A small audio frame classifier, trained from scratch.
Training: muon at rate 0.034, 2200 steps, batches of 64, held-out accuracy 96%.
Rows from block 4, named by matrix and row number. Each number is 50 + 10 x the weight over its row's rms, rounded and kept within 0 to 99. All counts start at 0. After the name is the row's rms in percent of the matrix's.
# weight_ih_l0_reverse: LSTM input weights, backward direction (gates i, f, g, o stacked) (model.rnn.1.rnn.weight_ih_l0_reverse, 384x192), inputs 0-191
weight_ih_l0_reverse.140 105:62 43 47 52 67 53 43 46 46 75 43 44 45 65 38 57 48 54 32 52 52 61 61 53 35 52 59 50 44 57 48 38 55 24 52 37 40 55 66 50 37 53 48 63 52 47 59 33 54 53 46 41 41 41 60 28 50 55 56 20 51 58 42 41 61 49 45 50 59 41 38 53 49 47 25 41 55 57 62 63 51 47 48 57 57 46 48 61 64 60 66 48 41 42 64 67 33 59 61 55 39 52 42 38 53 54 49 40 42 54 44 43 56 45 50 69 43 63 61 48 57 67 61 56 49 46 50 49 65 47 61 66 55 41 69 46 50 36 47 25 49 61 57 55 41 68 46 55 49 48 36 65 46 41 36 51 47 51 59 52 44 41 58 46 46 49 39 61 50 44 33 63 39 42 39 59 43 56 66 26 50 63 42 52 40 42 75 55 49 40 41 51
weight_ih_l0_reverse.141 104:43 42 58 55 51 56 52 67 55 40 43 59 48 37 41 64 51 71 35 49 53 58 77 57 54 52 48 61 58 58 46 61 56 63 50 64 53 51 45 59 42 55 48 42 86 34 45 41 57 57 44 49 48 61 33 18 53 52 48 45 36 61 49 59 46 52 38 31 36 52 57 37 63 47 70 51 61 48 38 58 34 54 45 65 38 49 37 50 58 39 42 54 62 53 43 48 55 48 50 52 54 43 56 55 45 59 47 44 62 65 57 56 40 54 52 51 39 55 62 50 50 38 50 45 46 55 58 57 52 46 55 52 47 48 26 49 44 69 45 36 59 41 64 54 53 32 41 55 44 42 24 49 43 54 35 49 45 54 36 57 71 56 68 42 44 53 53 43 40 59 69 57 50 38 63 46 56 51 42 30 52 40 55 36 50 58 49 47 47 46 51 24
weight_ih_l0_reverse.142 102:55 62 50 48 60 43 41 77 43 48 45 44 40 37 45 29 47 42 68 47 45 59 60 49 39 43 39 52 59 64 50 54 43 48 50 53 59 43 39 53 45 45 51 52 38 62 51 52 33 68 49 56 51 53 53 45 61 32 51 58 50 40 56 44 38 39 76 43 71 52 45 55 47 43 50 53 58 42 46 44 43 45 53 65 44 49 19 44 48 63 50 57 42 81 40 53 39 43 55 51 57 50 51 64 52 48 45 43 48 57 59 43 32 64 62 62 57 60 50 26 54 36 45 51 45 72 57 39 45 56 49 50 61 32 68 75 41 61 61 53 42 21 48 55 63 60 57 71 47 62 28 44 50 48 64 51 49 38 57 60 48 44 44 58 52 58 45 41 53 50 45 54 40 51 36 52 54 58 60 52 55 39 48 40 53 53 45 47 54 36 52 34
weight_ih_l0_reverse.143 100:45 32 37 46 49 53 55 39 65 46 51 44 53 55 52 52 51 44 49 61 35 58 49 41 43 63 28 55 46 57 70 58 56 32 38 50 44 56 63 57 55 54 50 46 52 56 47 67 67 46 54 46 76 55 62 53 44 54 52 68 46 61 54 41 57 49 40 48 51 51 51 52 46 40 64 46 46 64 44 44 49 51 33 51 57 36 46 64 38 56 65 52 55 40 42 56 20 62 61 73 65 33 64 49 67 47 56 33 66 32 40 44 31 62 34 48 49 60 43 53 47 39 49 57 36 40 42 57 20 66 42 53 38 52 57 59 60 52 46 49 49 36 53 51 44 44 28 63 59 42 59 54 45 55 52 39 43 65 45 54 37 47 29 47 46 45 57 45 42 56 47 53 63 47 34 60 35 61 46 53 55 65 45 50 62 42 61 61 55 43 64 49
weight_ih_l0_reverse.144 100:56 49 29 57 56 65 64 47 39 62 48 58 47 47 35 38 66 69 45 49 55 55 59 41 58 35 55 39 51 41 43 48 52 43 53 32 44 53 50 50 60 50 46 64 74 59 52 35 48 55 45 53 58 45 62 58 46 63 55 72 42 50 43 57 48 55 53 57 29 57 52 50 52 56 54 37 56 47 44 41 47 47 63 51 58 45 42 34 48 63 46 42 50 37 64 42 29 62 63 75 61 41 48 40 48 50 54 51 46 51 50 49 40 36 43 54 55 62 47 54 58 56 47 62 70 47 59 51 65 57 63 35 38 45 44 62 53 56 31 54 53 42 54 48 49 58 44 25 51 50 47 50 45 47 33 39 52 42 62 60 53 71 54 49 54 50 53 48 56 65 69 52 56 43 49 44 54 59 42 02 53 42 42 47 35 29 55 40 37 41 46 55
weight_ih_l0_reverse.145 101:58 62 49 56 47 57 37 69 52 40 53 48 48 59 65 48 40 66 39 36 49 38 49 41 68 64 51 42 40 48 47 27 64 40 48 56 61 46 48 62 60 55 41 55 55 42 32 46 44 40 55 63 53 60 41 47 55 53 31 45 57 58 59 51 27 56 58 48 49 63 56 59 50 58 50 48 47 33 51 46 51 44 38 67 63 50 33 30 52 37 36 46 50 48 57 44 34 50 33 41 72 53 44 37 42 53 31 21 38 48 52 50 49 47 52 74 35 53 38 51 56 56 59 61 44 75 49 71 51 53 43 65 50 28 46 46 51 72 47 43 50 53 60 55 71 47 41 47 52 31 53 62 51 52 65 53 55 77 56 43 52 49 45 49 55 52 49 44 53 56 50 43 34 47 37 51 53 52 34 45 54 48 41 52 55 53 66 48 50 59 58 64
weight_ih_l0_reverse.146 110:53 38 46 41 50 50 44 53 71 90 43 52 46 57 48 51 58 58 56 59 36 50 48 47 54 55 41 41 54 50 61 45 25 64 38 50 39 59 44 53 64 46 51 47 42 49 54 56 43 52 48 58 51 44 58 45 40 43 55 59 51 56 45 42 52 56 40 54 45 56 45 38 38 77 37 43 59 49 50 44 63 39 53 55 62 51 60 47 42 63 64 49 38 65 79 47 48 49 47 30 23 37 51 55 32 45 51 49 48 47 54 50 48 33 45 45 63 80 42 40 28 45 41 58 49 52 72 48 45 40 48 44 36 55 44 58 64 49 40 53 54 58 44 53 52 71 49 44 41 51 51 39 39 41 66 70 63 40 50 57 55 46 49 50 61 60 44 46 49 37 45 66 58 53 46 40 49 53 49 51 47 30 52 58 67 27 67 59 49 49 52 55
weight_ih_l0_reverse.147 096:31 53 46 45 61 35 48 44 58 43 61 46 46 52 44 54 43 60 51 31 59 44 35 38 61 48 50 45 37 56 60 56 53 63 67 39 42 21 50 39 23 48 50 59 55 59 48 48 59 48 56 50 50 41 58 38 48 41 37 61 55 50 53 62 37 57 38 53 18 51 52 66 45 40 79 60 32 53 56 59 56 52 52 38 54 56 72 55 31 48 34 37 65 46 73 51 57 50 50 58 51 59 36 45 48 53 64 58 43 65 37 67 53 48 45 55 36 49 45 49 53 65 59 62 63 48 59 55 62 52 53 58 41 49 62 58 40 62 53 44 40 52 53 42 47 39 69 51 52 62 63 50 40 53 63 37 55 25 57 44 48 51 59 33 33 48 61 34 48 47 51 58 41 43 51 52 37 61 45 44 49 57 51 48 71 52 46 52 51 51 58 41
weight_ih_l0_reverse.148 098:53 41 41 45 36 56 49 56 68 40 60 53 60 47 28 39 43 48 52 59 50 63 71 54 30 76 51 45 37 62 53 50 59 34 57 52 59 40 57 72 38 45 57 49 42 57 57 63 40 44 61 50 47 41 51 45 38 36 58 53 32 51 54 67 56 46 50 58 46 37 48 51 52 48 47 53 49 56 67 55 59 82 52 43 32 44 55 51 44 73 50 52 52 56 42 58 53 45 46 61 47 55 57 68 49 67 38 56 56 42 44 50 47 45 53 53 62 48 41 60 61 46 38 53 46 31 35 34 67 54 38 40 40 62 38 62 46 53 51 56 33 46 59 51 62 49 63 46 58 49 37 41 27 50 46 49 65 48 59 57 45 51 43 52 43 60 43 53 33 45 24 48 60 62 51 60 64 40 50 51 39 61 60 41 47 36 41 45 49 62 28 40
weight_ih_l0_reverse.149 107:60 49 46 36 49 51 54 62 64 33 63 39 54 44 41 70 89 52 44 44 44 51 42 57 51 61 52 51 57 47 55 48 57 44 57 54 56 55 55 48 72 50 39 74 30 55 38 47 43 45 50 51 54 42 56 47 37 50 58 63 60 47 49 46 48 54 56 63 46 57 46 52 46 53 47 38 38 64 53 55 59 38 54 49 37 53 46 38 38 59 56 54 52 40 36 63 54 40 31 45 59 26 33 48 69 50 63 48 69 59 54 60 62 56 47 65 43 57 48 50 49 40 51 53 48 26 28 26 58 71 54 36 45 48 46 55 45 41 50 42 25 47 56 54 66 63 53 66 44 44 67 43 59 53 42 51 45 43 70 49 47 52 44 47 37 55 55 46 55 35 61 57 42 31 45 50 44 46 42 47 58 33 43 64 69 45 53 44 51 49 49 38
weight_ih_l0_reverse.150 101:51 57 39 61 56 54 46 46 71 68 46 24 59 49 70 60 54 61 51 43 68 62 43 61 39 59 48 34 40 46 63 45 47 44 59 48 61 33 34 63 57 60 67 45 58 49 52 53 50 40 44 55 43 42 61 52 41 50 46 59 57 58 47 49 49 39 54 61 43 51 39 46 43 43 51 66 47 31 44 62 43 51 61 48 19 51 74 47 60 40 46 44 34 59 32 38 53 60 39 49 58 46 28 49 57 52 52 43 68 62 30 66 49 53 44 65 40 47 55 62 51 56 58 51 36 55 39 45 68 40 51 46 48 62 40 55 51 38 42 38 38 19 56 27 57 72 51 50 54 34 56 61 59 49 61 48 54 59 56 48 46 37 40 56 52 49 52 55 54 57 69 66 43 47 48 42 42 43 45 50 49 44 56 57 49 43 43 54 51 44 41 45
weight_ih_l0_reverse.151 102:60 48 59 57 59 47 50 56 28 43 52 51 42 56 49 47 51 51 44 47 50 50 46 65 63 53 79 41 47 48 42 40 42 20 54 63 55 54 46 65 60 53 48 42 52 40 59 63 48 55 51 57 45 33 57 45 49 42 69 48 49 43 53 44 36 66 38 47 45 53 47 61 48 48 75 49 41 39 45 62 60 55 28 76 57 45 71 66 48 56 52 51 35 49 48 58 58 51 47 70 53 30 39 50 56 67 38 59 47 49 28 37 35 49 44 54 51 50 58 41 46 40 54 50 57 32 41 58 59 62 61 60 31 54 67 22 47 45 55 47 47 38 58 49 38 42 54 53 60 50 54 54 48 45 61 67 55 35 57 70 57 57 47 57 41 35 43 54 65 65 43 44 40 52 53 45 40 41 50 58 29 50 49 41 52 49 47 63 36 47 45 44
weight_ih_l0_reverse.152 089:53 45 54 49 55 35 47 44 50 57 49 39 45 62 43 59 53 51 41 59 48 40 46 40 41 55 48 53 44 60 40 60 45 39 47 39 56 45 52 60 57 47 44 45 36 65 55 31 37 52 32 65 62 58 28 48 49 33 71 44 39 34 55 51 54 52 34 54 31 55 46 59 39 61 48 47 67 45 51 70 27 49 63 71 54 39 39 31 68 56 57 57 50 53 65 63 50 66 50 71 28 55 52 60 49 56 49 62 43 38 48 57 60 42 57 44 59 42 31 53 56 65 44 49 52 50 48 62 34 54 32 56 40 44 69 49 48 61 69 51 74 41 36 38 56 53 65 60 51 31 35 49 50 51 43 56 44 39 60 64 49 41 59 41 52 49 67 46 54 58 54 45 44 31 53 57 56 43 54 46 53 52 59 66 57 49 53 53 37 60 38 40
weight_ih_l0_reverse.153 099:49 55 47 40 38 37 43 58 35 65 64 45 49 42 50 41 21 45 38 48 61 55 53 50 40 35 46 45 46 45 50 52 66 31 43 57 48 54 52 59 55 55 47 44 54 48 50 55 45 64 39 42 58 48 23 45 28 53 41 53 62 61 68 58 44 55 68 53 46 53 32 56 48 56 39 43 49 47 49 60 52 60 74 56 46 37 69 53 24 45 65 60 41 65 32 51 44 49 34 55 75 33 59 56 40 43 52 51 54 58 39 40 65 47 60 66 42 43 52 34 57 39 47 54 69 53 61 55 58 56 49 57 48 59 66 62 43 41 53 52 51 43 52 60 55 54 35 55 68 56 52 55 48 38 51 46 47 48 47 40 44 68 46 50 53 42 44 48 45 30 54 62 56 54 57 74 40 55 60 41 63 59 51 36 51 46 46 32 66 33 48 51
weight_ih_l0_reverse.154 104:52 48 59 52 54 62 61 42 44 49 58 46 50 56 45 43 61 38 62 39 42 45 46 55 53 57 50 55 41 34 55 47 23 38 34 51 48 49 43 41 45 38 61 50 51 47 34 48 52 51 46 53 66 48 49 52 42 43 53 66 49 45 44 66 52 35 45 57 44 47 56 68 72 52 60 49 56 56 44 65 53 69 48 53 50 53 59 33 43 57 42 49 34 57 69 65 62 25 43 41 48 40 36 51 51 61 63 43 56 52 58 48 59 56 56 33 66 36 51 56 48 38 37 31 54 43 52 31 44 66 53 36 52 62 49 65 42 34 35 56 33 46 65 49 33 49 51 55 40 41 48 61 49 53 52 46 52 66 48 60 40 80 37 45 60 62 46 54 63 41 44 54 48 53 60 14 48 50 47 54 64 47 60 42 66 68 57 42 57 61 56 48
weight_ih_l0_reverse.155 100:58 40 47 61 54 45 69 34 66 36 62 37 30 50 58 46 48 56 48 52 40 61 30 40 22 40 61 45 54 58 48 57 51 33 52 60 45 38 52 35 44 46 48 43 43 51 48 56 39 54 56 42 39 64 50 59 29 51 70 33 42 30 62 41 62 49 53 43 49 53 61 57 65 42 53 40 43 49 64 49 56 63 58 54 51 49 57 60 48 64 40 55 41 31 65 53 63 47 40 41 45 69 55 43 45 54 57 57 51 55 55 63 46 52 22 64 49 25 54 53 46 56 60 53 64 36 46 47 53 40 47 34 70 45 52 31 68 59 59 57 45 49 50 36 58 52 49 35 50 67 52 54 59 53 24 54 57 45 46 50 49 44 65 42 64 55 53 44 52 52 46 45 54 53 48 54 56 62 36 40 62 47 57 51 72 50 43 54 50 62 53 32
weight_ih_l0_reverse.156 106:68 67 55 37 50 55 44 47 72 65 56 50 58 55 49 40 56 54 52 45 51 53 49 65 50 47 59 49 59 65 43 44 58 45 42 51 40 50 43 65 60 46 41 56 48 21 44 47 41 52 49 32 47 56 38 34 67 57 50 50 45 51 54 43 41 40 47 44 50 59 54 56 56 36 54 51 43 45 66 21 57 44 32 55 62 55 48 53 60 42 48 61 48 43 28 55 52 55 56 47 56 57 51 42 45 48 64 58 79 61 36 66 69 61 40 54 51 38 48 52 51 65 52 35 50 48 53 59 50 42 37 38 51 40 33 44 49 63 64 43 47 34 43 57 64 39 61 45 55 53 36 68 55 47 56 58 50 65 53 44 48 54 50 42 45 37 57 44 52 41 39 53 37 61 48 39 42 60 46 22 51 60 48 64 43 59 65 57 40 55 40 12
weight_ih_l0_reverse.157 096:44 55 50 43 52 55 51 40 47 30 56 60 51 39 38 47 51 45 69 46 53 38 47 41 63 54 36 58 45 38 56 49 45 44 41 31 45 39 45 47 47 44 45 44 69 65 72 66 55 45 35 43 30 51 49 36 51 76 43 66 52 61 40 63 47 60 45 54 45 59 41 46 41 58 60 38 66 43 51 41 44 44 49 69 50 44 49 32 56 63 41 40 51 60 68 46 42 49 47 44 55 76 62 43 64 40 39 50 57 52 59 44 53 54 60 50 66 53 61 52 48 35 48 44 47 60 69 54 48 34 48 33 33 52 43 37 51 57 43 52 38 68 51 61 28 40 42 46 59 48 65 42 62 46 62 52 49 52 46 66 47 71 54 28 56 53 71 44 36 61 44 48 39 60 44 60 44 59 52 31 51 61 51 58 40 54 48 52 52 45 51 70
weight_ih_l0_reverse.158 098:46 30 31 71 52 54 55 30 51 40 51 42 44 49 41 63 53 44 51 46 45 24 62 44 50 42 52 38 50 48 52 35 53 63 47 55 50 29 55 59 60 33 45 41 63 67 48 47 52 66 53 68 52 90 56 68 40 35 41 61 36 44 40 69 53 42 56 48 34 61 40 45 31 49 47 50 44 51 55 46 58 56 61 43 55 49 60 54 30 68 45 55 54 57 34 56 58 55 70 64 56 31 61 47 51 69 46 62 60 41 61 55 38 49 59 59 58 42 42 52 53 44 44 55 58 46 57 55 52 37 68 54 64 64 37 57 41 57 42 33 58 57 59 48 56 53 43 55 55 51 53 51 49 36 61 48 53 32 38 57 49 49 44 59 39 53 40 41 63 31 51 60 51 40 47 59 55 34 48 39 48 50 41 50 57 44 55 54 40 45 50 45
weight_ih_l0_reverse.159 098:54 41 54 46 42 55 51 47 50 52 41 47 51 54 29 59 59 59 37 53 35 67 59 46 40 61 44 52 49 62 53 55 41 46 44 66 48 45 52 50 42 59 52 52 55 55 54 38 66 50 63 43 47 30 70 51 54 57 61 59 39 39 33 49 45 47 43 43 57 45 44 55 41 31 54 49 65 39 48 57 61 60 49 63 54 50 37 45 60 36 40 24 48 54 58 59 63 56 55 50 35 50 36 46 46 42 56 69 65 60 43 51 43 51 67 46 54 72 51 55 47 46 30 55 49 52 64 52 76 35 58 50 47 49 46 27 55 49 48 51 35 49 63 40 46 48 52 19 69 57 48 55 48 46 28 50 42 35 49 52 46 37 49 36 51 65 46 53 41 61 67 47 48 52 53 52 66 58 59 77 37 55 43 68 62 48 53 57 40 45 28 40
weight_ih_l0_reverse.160 106:59 41 47 50 47 54 65 67 38 63 43 40 48 43 39 39 52 52 39 34 71 48 66 56 50 50 52 59 32 51 51 52 64 47 30 36 55 48 50 47 49 61 52 58 47 60 54 36 43 55 51 18 58 59 41 43 40 66 30 33 44 48 49 41 43 74 55 56 48 55 55 56 53 47 41 38 57 52 64 42 55 51 44 48 40 59 47 39 57 46 37 59 69 45 52 69 66 58 60 47 48 48 61 46 72 56 43 47 59 57 58 51 41 45 51 58 46 40 55 44 58 57 44 44 45 40 70 55 43 54 53 61 50 46 51 40 47 41 54 30 66 37 47 47 38 41 46 38 54 55 83 71 58 50 63 42 47 51 43 50 47 62 54 52 48 44 20 54 63 50 46 61 67 36 41 45 48 49 52 44 40 81 49 53 43 47 44 43 47 61 45 47
weight_ih_l0_reverse.161 102:43 30 35 44 58 36 47 38 47 43 47 59 57 43 47 66 66 52 54 39 60 69 56 47 31 51 45 53 54 55 44 52 52 57 50 49 41 44 40 38 47 52 36 45 59 53 68 45 35 60 48 54 64 44 66 37 50 45 60 57 47 68 28 49 43 35 70 38 52 53 42 39 43 59 55 55 34 61 51 47 47 52 48 41 62 52 33 64 44 46 47 59 56 53 44 49 51 55 62 54 56 47 48 45 49 62 48 53 68 43 52 71 31 43 53 71 46 39 41 54 32 54 35 31 75 39 49 51 53 44 62 64 70 55 49 64 46 52 42 55 47 61 38 57 45 52 45 66 52 82 49 44 39 46 45 61 49 47 37 58 54 60 31 54 47 55 29 40 46 56 44 46 56 37 41 38 62 51 45 45 48 56 55 66 59 51 41 42 65 74 47 60
weight_ih_l0_reverse.162 094:65 46 44 32 60 46 52 39 55 56 58 53 56 59 65 56 53 48 33 34 51 65 45 55 40 51 55 35 70 40 49 68 66 42 63 62 47 38 41 58 51 48 37 62 63 63 54 46 50 51 37 59 37 32 42 36 56 53 43 64 51 43 47 60 51 49 62 50 49 49 44 47 76 53 43 53 43 63 55 55 59 47 45 48 27 42 60 33 60 45 54 35 57 57 40 44 31 51 36 61 50 62 38 46 46 60 47 55 52 57 55 15 44 40 61 26 37 60 55 69 56 54 40 51 42 61 43 50 56 34 51 50 51 46 37 49 72 49 49 56 52 58 44 55 41 54 45 59 44 62 19 51 54 50 62 48 66 56 60 45 44 51 52 59 50 57 53 50 50 45 64 46 48 46 55 56 45 57 53 45 56 23 45 49 52 70 43 56 58 42 42 29
weight_ih_l0_reverse.163 099:72 31 51 48 50 63 65 57 47 51 49 47 32 39 62 48 37 48 43 55 43 60 62 51 52 37 58 66 47 42 58 47 52 14 57 63 58 37 59 57 60 58 49 32 51 44 47 67 61 51 48 44 55 39 53 51 36 57 49 31 50 56 43 41 61 59 33 58 53 61 45 49 53 33 57 59 51 59 60 54 46 46 41 57 54 62 52 64 59 38 54 46 44 46 49 46 60 54 56 61 50 43 49 52 44 61 45 66 40 46 63 58 69 47 58 67 55 64 51 44 54 57 35 55 40 54 30 50 64 81 62 38 36 46 50 65 58 41 54 52 52 54 52 56 48 42 47 46 45 55 41 36 70 45 41 58 45 47 41 19 51 56 46 49 48 44 38 58 52 32 45 69 42 60 57 30 46 46 46 54 46 55 42 34 51 37 42 29 42 62 41 46
weight_ih_l0_reverse.164 105:57 51 59 34 41 28 48 60 47 35 47 46 37 63 41 66 65 46 57 41 56 64 65 44 61 24 50 43 51 43 51 48 32 42 58 51 59 59 60 50 52 47 49 36 43 70 47 59 42 57 42 41 56 65 56 46 49 47 49 50 58 47 44 45 37 44 48 51 44 46 67 52 45 44 48 53 60 45 64 53 43 53 34 57 47 51 28 50 78 57 56 39 44 74 42 42 39 38 63 65 78 69 41 44 48 45 36 62 29 54 40 44 51 52 39 57 44 65 38 55 55 33 45 42 34 59 28 50 41 48 58 54 56 47 59 42 37 55 61 50 42 76 53 36 55 56 60 72 52 51 40 36 51 54 57 53 64 57 51 58 50 46 42 56 53 50 60 43 48 39 60 44 55 62 45 49 42 50 46 64 52 61 40 57 63 58 52 35 45 37 56 47
weight_ih_l0_reverse.165 101:56 47 43 34 59 42 49 50 34 36 33 45 55 52 41 89 52 64 37 57 31 56 51 53 54 52 37 50 51 54 55 56 58 60 35 69 51 34 48 54 43 49 40 50 58 39 61 47 47 56 60 29 68 32 49 62 41 38 44 54 47 53 58 53 41 54 53 64 28 37 52 47 42 34 57 40 53 51 39 61 56 58 53 53 54 50 41 47 42 38 55 52 51 46 59 64 47 52 48 64 46 45 38 55 56 54 42 45 52 40 54 65 61 46 31 45 54 49 58 50 42 37 58 67 50 50 38 46 56 66 51 54 54 70 37 50 31 40 40 51 51 54 43 33 49 48 52 40 51 69 33 57 58 49 57 51 35 67 59 49 61 41 48 49 57 37 40 51 53 54 64 56 56 38 49 29 51 56 54 42 66 45 73 55 60 32 55 58 52 77 66 55
weight_ih_l0_reverse.166 108:46 55 57 70 40 48 46 48 46 41 50 33 60 68 46 39 72 52 57 62 69 51 63 41 61 54 51 46 46 64 50 67 50 36 49 47 33 34 46 49 36 58 41 55 63 49 50 48 51 54 55 74 44 26 57 42 61 45 50 42 25 48 55 44 49 68 45 63 34 50 44 58 69 36 55 42 68 41 37 35 49 71 59 43 69 62 51 57 50 36 49 39 48 44 58 52 66 49 54 54 70 42 39 47 58 42 32 61 60 67 48 52 51 36 51 42 50 55 62 57 51 35 65 57 37 39 59 52 55 44 36 43 56 58 34 47 49 52 46 60 50 38 62 54 45 47 35 53 63 62 50 53 40 52 59 50 42 70 43 40 40 53 44 38 45 52 40 47 42 45 67 46 65 49 46 46 43 36 31 53 45 48 61 42 43 53 62 35 53 34 58 58
weight_ih_l0_reverse.167 097:44 39 37 58 60 57 60 56 56 61 60 36 42 45 53 73 62 53 41 58 51 46 49 65 65 43 45 53 49 54 50 60 49 55 71 45 49 62 53 55 41 45 55 68 49 40 51 54 46 56 42 42 35 45 52 62 39 51 45 58 51 62 41 68 47 61 42 49 33 55 48 35 63 45 63 37 26 41 38 59 54 63 62 65 27 55 46 55 48 38 48 37 38 45 52 46 51 51 60 61 41 48 65 45 57 55 50 50 57 36 62 60 50 57 40 45 56 44 46 37 45 56 41 32 46 51 54 39 55 54 48 40 59 68 56 42 46 56 36 45 73 76 45 42 41 40 53 42 41 51 53 43 44 68 42 37 56 47 41 59 49 50 50 59 35 53 58 64 45 61 29 61 64 59 36 39 38 43 73 34 53 54 49 46 72 38 38 59 30 52 34 59
weight_ih_l0_reverse.168 110:48 52 43 30 51 60 59 64 54 45 64 51 58 37 55 47 52 44 60 60 60 20 35 47 62 38 39 69 44 51 71 43 57 59 56 45 48 50 40 44 64 26 45 58 61 61 41 53 52 49 46 51 58 27 47 60 55 57 44 61 66 33 58 54 50 34 67 38 45 56 59 42 52 57 43 53 46 48 49 41 64 40 32 60 42 54 46 37 52 60 52 55 21 31 60 40 48 56 31 28 64 43 46 49 57 52 62 26 52 59 37 52 52 34 53 42 54 32 58 38 60 46 48 59 57 57 69 69 57 52 50 40 42 55 64 39 49 49 44 50 59 34 51 61 57 45 62 45 53 55 62 54 43 57 50 60 43 34 45 43 69 48 59 45 53 47 54 55 27 38 45 48 68 50 39 58 54 45 55 60 47 53 43 56 60 47 58 47 55 58 54 51
weight_ih_l0_reverse.169 110:22 54 39 72 44 56 55 48 52 42 48 46 51 45 63 59 49 50 45 15 60 43 32 49 50 55 43 53 47 34 43 67 47 56 52 53 62 55 58 37 53 47 49 65 39 68 49 53 49 29 50 54 43 40 53 48 72 50 36 62 53 52 57 57 42 59 59 46 44 60 62 53 71 60 60 60 44 53 47 50 53 55 72 41 51 48 57 73 47 57 51 59 69 39 51 53 50 38 52 52 45 50 58 54 38 55 57 44 45 52 37 47 57 35 33 46 34 50 53 64 56 55 47 46 56 46 39 43 43 58 28 51 54 32 56 58 41 43 43 67 68 50 61 59 48 53 40 47 38 57 59 45 47 53 31 53 47 48 49 39 47 33 72 57 68 48 62 50 43 65 45 45 49 44 62 28 67 42 43 45 59 34 47 46 35 48 42 50 50 38 47 71
weight_ih_l0_reverse.170 106:58 67 45 49 48 59 47 36 43 62 49 24 46 46 65 74 50 53 39 37 33 58 43 52 34 48 44 54 60 48 33 46 61 35 59 58 59 63 54 49 55 44 36 47 37 38 44 55 59 48 47 55 24 71 60 30 54 37 48 49 50 46 45 51 46 51 43 46 61 43 56 40 53 26 46 44 47 52 56 69 49 64 45 47 39 57 51 51 76 59 51 24 63 44 33 50 42 55 41 60 68 53 46 48 53 52 59 63 67 50 53 31 53 59 43 49 52 61 38 46 52 46 52 38 49 65 58 53 37 51 43 61 67 56 60 51 33 60 46 36 46 43 56 46 54 51 60 37 48 47 53 46 57 50 36 51 36 44 41 55 52 38 19 44 46 48 49 56 64 48 39 65 65 45 49 56 49 58 52 69 50 63 52 55 46 61 64 67 47 63 57 46
weight_ih_l0_reverse.171 099:61 39 46 64 70 52 57 55 41 45 44 50 49 43 33 33 47 49 39 43 50 46 45 45 36 35 48 65 58 60 55 35 49 63 47 43 58 42 46 59 36 63 43 62 40 53 50 57 51 53 38 52 63 67 46 63 31 43 52 34 40 48 51 49 49 56 41 50 53 59 55 41 40 50 48 41 49 50 45 52 41 79 23 71 61 71 54 38 57 58 61 45 40 44 67 57 52 58 37 30 71 39 35 48 51 52 44 45 64 48 55 55 64 44 41 71 37 51 40 51 62 46 62 65 48 59 56 65 48 34 38 44 56 59 65 53 43 60 45 28 52 52 53 39 57 38 47 46 38 44 56 71 46 51 59 57 55 36 39 44 48 41 45 48 45 47 42 51 54 55 55 45 72 38 61 82 62 57 52 40 40 58 52 55 44 54 53 46 48 51 45 43
weight_ih_l0_reverse.172 099:58 35 74 64 52 53 36 37 47 31 44 53 55 56 45 53 64 65 58 42 53 51 59 44 51 46 41 56 61 35 57 60 60 42 47 49 60 39 55 46 50 34 62 39 66 51 54 49 38 50 44 49 50 42 63 62 60 50 57 58 49 38 52 48 46 48 32 39 54 43 61 45 51 50 50 46 39 43 53 36 44 77 63 55 39 53 58 57 58 58 33 38 33 41 68 38 45 73 40 81 43 58 58 50 39 53 39 51 30 63 54 50 47 55 54 56 48 72 42 57 60 57 47 44 59 34 52 50 34 65 46 41 44 63 21 49 59 51 53 43 58 52 49 30 57 51 68 53 53 37 51 43 59 71 53 51 53 40 35 61 64 56 53 55 35 45 40 48 53 39 39 62 51 47 65 48 47 36 48 53 49 43 41 48 66 58 56 37 41 44 38 46
weight_ih_l0_reverse.173 106:67 48 48 39 45 45 76 30 59 35 45 47 39 45 53 51 59 53 43 37 45 50 41 43 51 55 37 56 58 41 43 44 62 46 60 65 46 69 51 60 58 53 42 57 39 51 55 62 56 49 41 81 76 42 35 52 52 45 44 52 55 50 49 41 51 57 39 54 39 39 55 63 51 47 41 52 59 30 52 68 47 59 51 56 35 48 44 36 47 64 43 47 31 49 48 50 48 59 34 59 23 51 54 62 42 60 50 53 31 37 52 55 51 50 29 61 48 53 44 43 41 32 43 60 51 36 44 41 54 54 52 45 70 62 51 63 43 33 35 62 45 51 49 66 61 46 32 53 68 39 50 56 55 56 58 55 39 55 50 36 59 38 53 52 38 56 59 70 58 43 80 56 36 51 63 47 57 48 58 46 56 44 62 50 64 50 43 57 45 40 46 53
weight_ih_l0_reverse.174 103:61 49 54 43 61 56 35 47 43 36 47 43 50 57 57 55 40 61 47 56 61 67 35 50 53 60 44 44 49 52 54 56 33 41 79 54 44 63 48 52 51 42 51 53 50 61 52 67 54 54 50 62 48 33 35 25 26 36 53 61 53 49 44 34 48 53 56 42 47 57 37 49 49 59 50 53 59 57 39 69 42 77 49 49 75 51 53 46 42 40 32 39 72 43 49 29 40 58 52 53 64 52 46 46 59 57 49 55 28 59 50 55 62 41 52 50 55 53 57 42 60 31 55 57 35 42 71 41 52 63 55 46 51 47 77 46 47 46 34 39 59 47 52 49 60 40 51 65 44 26 56 50 48 53 49 53 57 49 63 47 56 55 59 55 37 46 44 53 53 63 42 50 59 32 58 73 48 51 37 34 41 35 47 43 40 49 46 51 45 38 60 56
weight_ih_l0_reverse.175 105:68 57 41 58 52 57 52 40 54 44 33 40 46 39 43 39 17 40 48 41 49 54 48 56 49 28 44 55 63 56 55 54 51 34 66 59 44 51 55 48 62 39 53 51 46 47 46 46 42 58 47 52 49 51 46 74 40 62 43 65 58 35 49 37 30 52 44 49 63 53 48 28 33 56 37 64 40 55 57 51 60 57 55 38 49 62 48 64 60 50 63 52 54 57 38 62 56 63 50 54 31 51 51 49 61 68 37 45 46 60 49 73 57 45 39 58 41 47 45 26 53 43 58 53 46 29 40 48 30 55 50 47 42 39 45 50 56 45 45 49 47 34 48 64 45 61 54 53 54 64 55 65 68 60 56 71 53 49 44 56 68 59 56 47 47 40 51 41 43 30 52 52 46 51 55 57 69 42 26 56 50 57 64 52 53 30 49 59 64 50 43 56
weight_ih_l0_reverse.176 095:46 44 51 53 61 48 46 45 50 64 46 41 47 62 60 29 51 41 52 67 52 61 44 45 39 56 43 50 41 59 81 63 55 52 54 53 58 41 42 54 53 37 40 43 63 54 45 61 43 47 49 36 42 50 56 45 52 48 38 47 39 44 47 53 48 58 54 56 69 46 46 56 72 51 53 49 46 51 48 64 40 44 62 55 36 42 57 38 39 60 54 42 48 54 46 43 44 49 47 42 42 41 56 42 66 48 53 41 21 61 32 66 49 63 54 66 52 39 61 46 52 42 57 47 61 66 68 60 41 36 40 60 52 56 52 53 20 59 35 27 63 39 66 35 52 67 53 33 46 62 44 54 50 57 42 57 53 46 35 64 32 39 39 42 44 48 73 44 49 47 57 68 56 44 43 34 52 62 56 38 52 69 66 47 49 52 52 59 59 59 32 45